A small encoder-decoder audio transcriber, trained from scratch.
Model: 19.6M parameters, log mel input, encoder moe soft, encoder width 128, decoder layers 8, decoder activation squared_relu.
Training: adamw at rate 0.0015, batches of 64.
Data: trained on melodies that start on their tonic, played by one synthesised instrument, 15.2 epochs.
Rows from block 2 of the audio encoder of a small encoder-decoder audio transcriber, named by matrix and row number. Rows with one number belong to one neuron. Each number is 500 + 25 x the weight over its row's rms, rounded and kept within 0 to 999. All counts start at 0. Numbers have three digits each.
After each neuron's rows are labels from the 100 clips, of 14976, where the neuron reaches its highest value: "strongest on" is what is common among them. Only what is clearly more common there than usual is listed. The data: melodies that start on their tonic, played by one synthesised instrument.
# fc1: first MLP up (encoder.blocks.2.ff1.fc1.weight, 768x128), inputs 0-127
# fc2: first MLP down (encoder.blocks.2.ff1.fc2.weight, 128x768, transposed), outputs 0-127

fc1.285:514555461529513506492475510517481505463455476501449500479496489522515504511524487480546484497526503495535470499500509456487467480558505548499539545522495518508504517473472458527512481464491492493505522548483524524491498464497468485473456510489516470498518486492522531488476484483473455550486498537504532472493507513465517495493532515520515544508488495526560522500467455511496487499464
fc2.285:508519475533532479535499482499516502558502482503474502477485435491485477500505460493472457435461511493497482536469541521503490495518427486493485544499529440496511467474507496535479523457449530496486494522461536533490482502476504496509471501497477487477517503473498487468489514493497469542496498495505488475475489497512509525519532525497511518506478519547517465481471457504513467516514
strongest on: the note G#; marimba-like; tonic: G#

fc1.202:510491490488530490519522481504481461520538491465487525543455489447511523536505485513501487499530482506514506519497484466495513486463480455452493460490483466489516524518510500496540527489497526491493462467516499512434485443508466445512486480480506485476530531508501460517498448503484529488497490517509521519512503534479490451513488467503487508525513537461497548506547447493485471503521
fc2.202:491547511516494475542539512490508498532555507495503506522523488438510510534490499490503481523471502510458514514530480492531486518439472497441545485456541461492494491484471486493500510476512501519536463506470458461478528443489527489538495510452499481506545530527488519494507511480489530530435490486533512513503503498508497438500520498488491527496514505530510527501523491493502502484504
strongest on: the note F; sine tone

fc1.264:464494489490510463451526511525465510469517494440510539518509500502479502484523521460527522513483496510534488482492506454477517522491475494442488535512488493500522513518520505474514519447504455482493456503520487497468489469549457493463495455514553482501474479455508532556490468479479479512462506478516538485527477525465493487538532524500516502531494514507520507501471481539517492520505
fc2.264:538520505547521453500530530504514512511510515462516476500544496484488521494516488510478510499497491504487495530504444503513489495464464505506490528454532448489469524510483514499510493456524491507564527537489493505460490500503495462532508541458488505545516479492480505420494508527490475512476512481503450516542473522517507499524502496534488448514496518553498499543467478501523528500494
strongest on: the note F; staccato; tonic: F; harpsichord-like

fc1.746:523479528536471489501522523482527517500467520483510439492498496523488545538535508501541532512483488495502517448465499505511462483459488485463503460474477496509502435510517525485470501479541519501474470510522484507472485508518479548495508543501495483469517514504460530468525438482499466514508472491542486523556515498521501469534513540533490522504485491491480516479459497506467515473488
fc2.746:492509528491543528504463466514487478465510524513501481480496535472478508484544545533556499482519527497494489501484512501461473524533473497485434533493501504536493483516546540489480473474493486507490515474492490509477488519523495511531493523496479482497505520498444536462512443472522472537549508515520509496477536502528496460482453507542538509490506470450475489499504521464533502482501
strongest on: bass guitar-like; thin (high-pass)

fc1.219:511492535478508479485506499520471481554512477497521467506473475488497491521515474488467496530541485504569499497506489498512486462476487495505481495481511500512477542500489502486501522494537518495509483446435530511429480507487520518493486537486560515459512498442485474474527451526493447491495497497504471486515508462505487488510507511484536525470538479493495527482455530494458460506488
fc2.219:509482468504501477459499534451516471522539489473503476493483517524508489508517516504471505508505477496536457521476504494468516501466460480533501559532492512489446500473467500474493517473566506496520470483461511525484512476495481554500474523455544499466527527502439533469504503508530473476492499518527489467509513462492533477473523509506511512482505510456526537484469512532487473493520
strongest on: the note F; the note C; bass guitar-like

fc1.512:462493515494465488494448523498514498476502554529493546490493493507519488520491513530505491551513477441496525490503484474538492493491499539482407489477455473498502525525503468523519524520498509504509486539510456508477481512490499504508484504470511546503494496521546461512454514484499524508506493527499482502502466513480481490520465513521442537520568505509489459512471491480508514497468
fc2.512:542539504493477526505478474563457501478477507574479533527484493504551475490550507477549515518492532520520478502505528499529526487510486489494452518485489471532519498493496476502526477473491539504464495476564456508493476547523517506483534480516471515520496513491519441526481506494460539519539489515509509507497512522531487480518499517520469501478465507528478484535513510488508488495495
strongest on: the note G#

fc1.721:473501487480523486496482515503502513488433474494507511485522508497486467480485514525508511518506520506491491488518519538490450510535481479486442455485477487530522496524501439557473494474445483479472502570508489511519475505529498491461528507490498498533484455486510495464492483504530483517550500517467462496502477483543527493518528505526484493532506477549516489496479513426508487489484
fc2.721:504519482537501537519487460531512550483456505521482503507504492512477484464507491499508513476550527508479503526489525481527553504577474492484470525498470446470493487498554475495495486462446511514508489516533498508547460551506479495477521488549478475491514462465537498508468524496475524499510493494490515502507495516512499517467482496507497504517479508571491451478485473490490497520505
strongest on: the note G#; the note C#; tonic: G#

fc1.76:502520556469523518487482453503535494473455479447500522514452519519474522527525506496484508485520500514517515469479489556455496490494504481477493523545471505521489487555501553498509518484503494504469491478526545469510471481501503525509504463510473521512505478507482520465497477472515544485457514482490495482541478510491516485471468485550482509561529457482474517444496513499508508518515
fc2.76:494530484455523501482462443510505439523481517475516480517513513512495458495508535520512497467526485507497481505478541497465449502519516493493505456503526501499497475487515534493492494506457501459443507478457509503506457486491503488507435474529445511502514505495471504529544469465526539520487518488486525544487537499525519504483470470557502495473487487486525499457487487497526505529518
strongest on: thin (high-pass)

fc1.96:485493523492472492485451477505506487466459478532518483478495553476494538524490514533509494471496504486500503535475481471447501473468476490511488462492518512497504469541535480521512501482561496526463500466508473503485466532479499501524487522492473492510480522503479486454516508481502527485531473507503494462511463473503482472480457575551498563475520469488494502472496479487504466456505
fc2.96:494513503475520558489450494503468477490488520524524481527494487502508491524467520517514507468513492506484451491469534512460454504515490470511479506534489501498521516517529526503490513499528521499466532472514445508484501485503515513519463457533474503477455549462456503475555462470516499527504491502488533488504539498477511447492500500488500482456503518457471515473475501452557483478524
strongest on: bass guitar-like

fc1.180:489499482502504472445535506487537502530521492430443528520487509465500498490528478499506503478485520480520517459504512476519539538485482554529471517458508498446456550491513548448512530548491497468491464489516481475504525461508532470545491524506518508513476512487473503502494515509482482492473551501507517486478471502488532497497493468511499477515468497489506536504464477525520483498495
fc2.180:496498524498520421537508534443500552541550482487496524476542469488466500504465503496472510499466474492496470477526494516543516513483511523463547486474516506517518510500492474492517529534462480479518451501501508519500548477458488506492533513498506528511526493538435513502503523527502485507480479494500496526506448486482476489491479541498501459509490467469501508471502489520514549512503
strongest on: the note F; the note G; tonic: G

fc1.723:503479519510466485487483509488438490447508500519497507496514533496478473555499506502510507449466524467523481496463477487514500470530498532509537495521486485486507485499524493505494497493541508561466496494506455515538447461521497464477520477508482519547520513495481507527505446481512495528513447494466504514496523488490551482471457535531501495457468537502495508469459494516486488507539
fc2.723:465522509525563510465498499523512482458525511509498513524535482487510508517463515491500526474490510495533491513503515453491499424514461508523510533473515502485496466491453490508486497463516477481520508464509459439515502520479471538465497456523497524537511497516516517491555524470495514512460498515482505503495553467491494499486500475525495497490448501426497484521527470490529514492513
strongest on: bass guitar-like

fc1.423:548456483501521449543508498497523481535505458533505463518499525507499500536516491475495485483486462494540508485495477491509473491512461473540521491483523495478463504524509522459510459499535481473535463496448507457470456477513507478489474520498528497492529494489480501480492482491529458464523534488544485486501542525542487507546562490476508481533535494495499479526509523490490469497523
fc2.423:504462494495514467501510529475503523544565487498494439517500537507498505519508515484485506503506452516493469509488507481499518499513457489500508562553519458510446553489503489529497449426521500517518514484506510524467498511491517512483479547481530511493541522531482539433467518500513455500496499499523472466507506507507524480495525496472504476504513497498535517520499538518509493497519
strongest on: the note F; bell-like; tonic: F

fc1.143:546484525507523455529498548475533489489512488519500502541507507474500540503507476513509499525531489461518522494533507500527503481505445518506496467492521464504496498510521516513497507499507489511540478467454494449468487476501436487478487504517519483514543501460499505451508470484525470532548461507522535462477520539547493485505567495473503467511477474490512487485482503459534498470501
fc2.143:529455526486499460524522512509496518521531496481516462518509528511516510466538495528498512527471464484471498511526510479515540465467413471480467547479522472503458527504548499545523492470488476502497489483485518499497482502503508465496502517475488508501566481507478506424485526503497470499525508509548493493494509503505493477520501513492493496533529474497489490547457533508537496466514
strongest on: the note F

fc1.49:481480488477509450509492528468496508496486500509514468514513492513489461493490506564503465483452498517469486522458516531466479509490479540466505524535536534474514466528461446496489466474501512468472484544504494473501524504490475458491485497512508449483499473516521515533501485500509501521464515514496512477538478534464507541491542555491491488502523555516471524475517525449505491485526
fc2.49:492496475479482455465496512500488518525477503533484505534468434519503516463520563513461509468482476486526516540500487521493503476486474549479476451507588466441531505512485497472505508505501529492515526507521505537468508492485478517493525553495514493496506531508486489479501497511494511525478462516521481533514480493503444545449489506485473518481500508467489496497485528481488485516477
strongest on: the note G#; square lead

fc1.353:536518543487491508482490494499520477487435516496533529474505511492496471487505451483532485508530488508486518483520494525467413541509517481472519526467493495494533535480504514479505531530519530516460531513555451466542482492471552473514499457506497531493486504478479523496529493463543518517514527481530502513517533536509485499501483511492500522468522470511465478487500515475528516513475
fc2.353:497538536484519517512522453514473490485475523490524513493505483478518517522510492528514460490517523539502539512490499510489478529539519531505509436455521537520498498487527501501495524561483469478481482515521482499512545455519538462493501475525471481475521536502492489498513502478492511535489522533495516527483491542492459491521443525516512513503478488501448512470535442496533533494449
strongest on: thin (high-pass)

fc1.484:503518517503483506533509500471520497497474540477520489508474474491508485510483463484497467460520498484483514496510534483459471514512514504483517522474491517531472503510553493509528455481491499502515557511539481474578489468529496519501475526544519529494503475545484454470495477490469487506499455452519487485496502543490531487522477523503523547526541434500486470499477476502449496509509
fc2.484:497522486500526508493457494465464503485449512544485529464487464471472471507503496500512476473467495496539469518498508517448468511512498496499470506514543481467531496519525487503471484509499509505452494487498461491513486537514503488490481485552475476516490497497445476482514421464520472510505488487460487491512534529482507526493470490549534519493490463492479502465488458476565521493504
strongest on: the note G#; the note A; bass guitar-like

fc1.645:522536466500539493538518514512449495497459494493492479519494552526514542567485500479496504511507550479497478525504482478529499510527492518452473508468483548489488466481526507529493509489490490521541507465491524496489500473493501475496511461488522476505491532519558477482505497521521521450486523487511480459477484494494501474500543465488501487468472504466451537520486501504570490504539
fc2.645:509477500514443456486481461512522529506560488444508497477477465500523496521474515519494486524537488526521500495543485477479492499478457494462538511490462527504520491466524509557485501496499482452522488504519553491494499460499499519516446504489486495529526528482530505483503511510502445514506532464479504458472486529504497480451495473481517479487486537477517530517457511512473506458515
strongest on: bass guitar-like

fc1.55:498508528506494485487541509534463521514533523482521475490494552455522524486505546524495528498513490533496500482502476486533519490484544467519479495495470496492510547488471534437507504525524519481476507508502499540485501494462523488491514499448513540513452504494497469481524493501484533483513468549495462476483475522478496556516516524504492544443543526546505497494510516518469455497522
fc2.55:499519487496482495522477473522497507475483503532527506470548514550516515537495468477498506530516528523487484498466516497570521524469549529511494492525463520516513513517492520487491508523500513502480518545514486508487526485527476519493534485472483480507479492508558511587510505543491523533471465521472517513497505487475533534497514487477477482474497543477504498551533508458455472508466
strongest on: bass guitar-like

fc1.16:493514527472534515514496485457504503500455490506501496484477497516501490537486509512525529459522516521462514498502471485499484524525502475493513472461489528517496464572497503514531503519551537474457523488517521481547446465554504525485503507535481498483488523488485531465547476526517498491487483457528477460458522513548479482528500473548515502504529484495469503511461488506488499480542
fc2.16:485520530468532551495475462480483468506449506473513490535479498508481498507485510528529519471516529507484505495486523487457474515509508456501499482503508499525528497544524547495498530511515525475470538477485505481511487493521503529521433455515469500483470548482489543512571428481503482538487519484496492528502500496518483491515501533525517500472518463479490485478460472502544488517516
strongest on: thin (high-pass)

fc1.292:491513512473522516505507493526485474507534509469513484536505435470525516487477484514502510505471497521541491509494524502488465471534552511498487506486502513534504506535512535457457514510549505445520500452484517541471529461523500483543496527516472541467452491482499466503490471506463466481519479562527530507509515529507441475536494518499495515512502526515499510509468507470490494534482
fc2.292:469479500489474482440510506492521477548557536473500473503466515503491479490495503500472499545494507521474499465522498464465531517482540520501517487508495504538507478467484531465512563508567486513550481494529511497455526450524466510509478525483495513489501510482455527527509486493517475501461499488491489490555495436477520471502515495477463524496517508478482517501520517518523478484488
strongest on: bass guitar-like

fc1.441:475464455515527487494484527459493526492504514542485514504519497532496499507490527528528519519533500491510494490491524450563501485515496499494470499525505487493468506530529498529496534466494522549525462472525464494503478530497469501470507491492486534517512482461482529540513545460521553543514483447469464531476514462452518492499491520500517488469534526527500482506508497468507555494527
fc2.441:471476479511541497526487495504485477464436481480471526504500507478497506487519510466477481498534511505536496485466523463513525488491443498519433566484436479518490458500482502534500526453500496483496467486460513474477467534487512503487503480510496527536496462491527513474516507486494539526481523509484471485493527488534536518494535503520491494481507511505518501578489500484524481533486
strongest on: the note G#; reverberation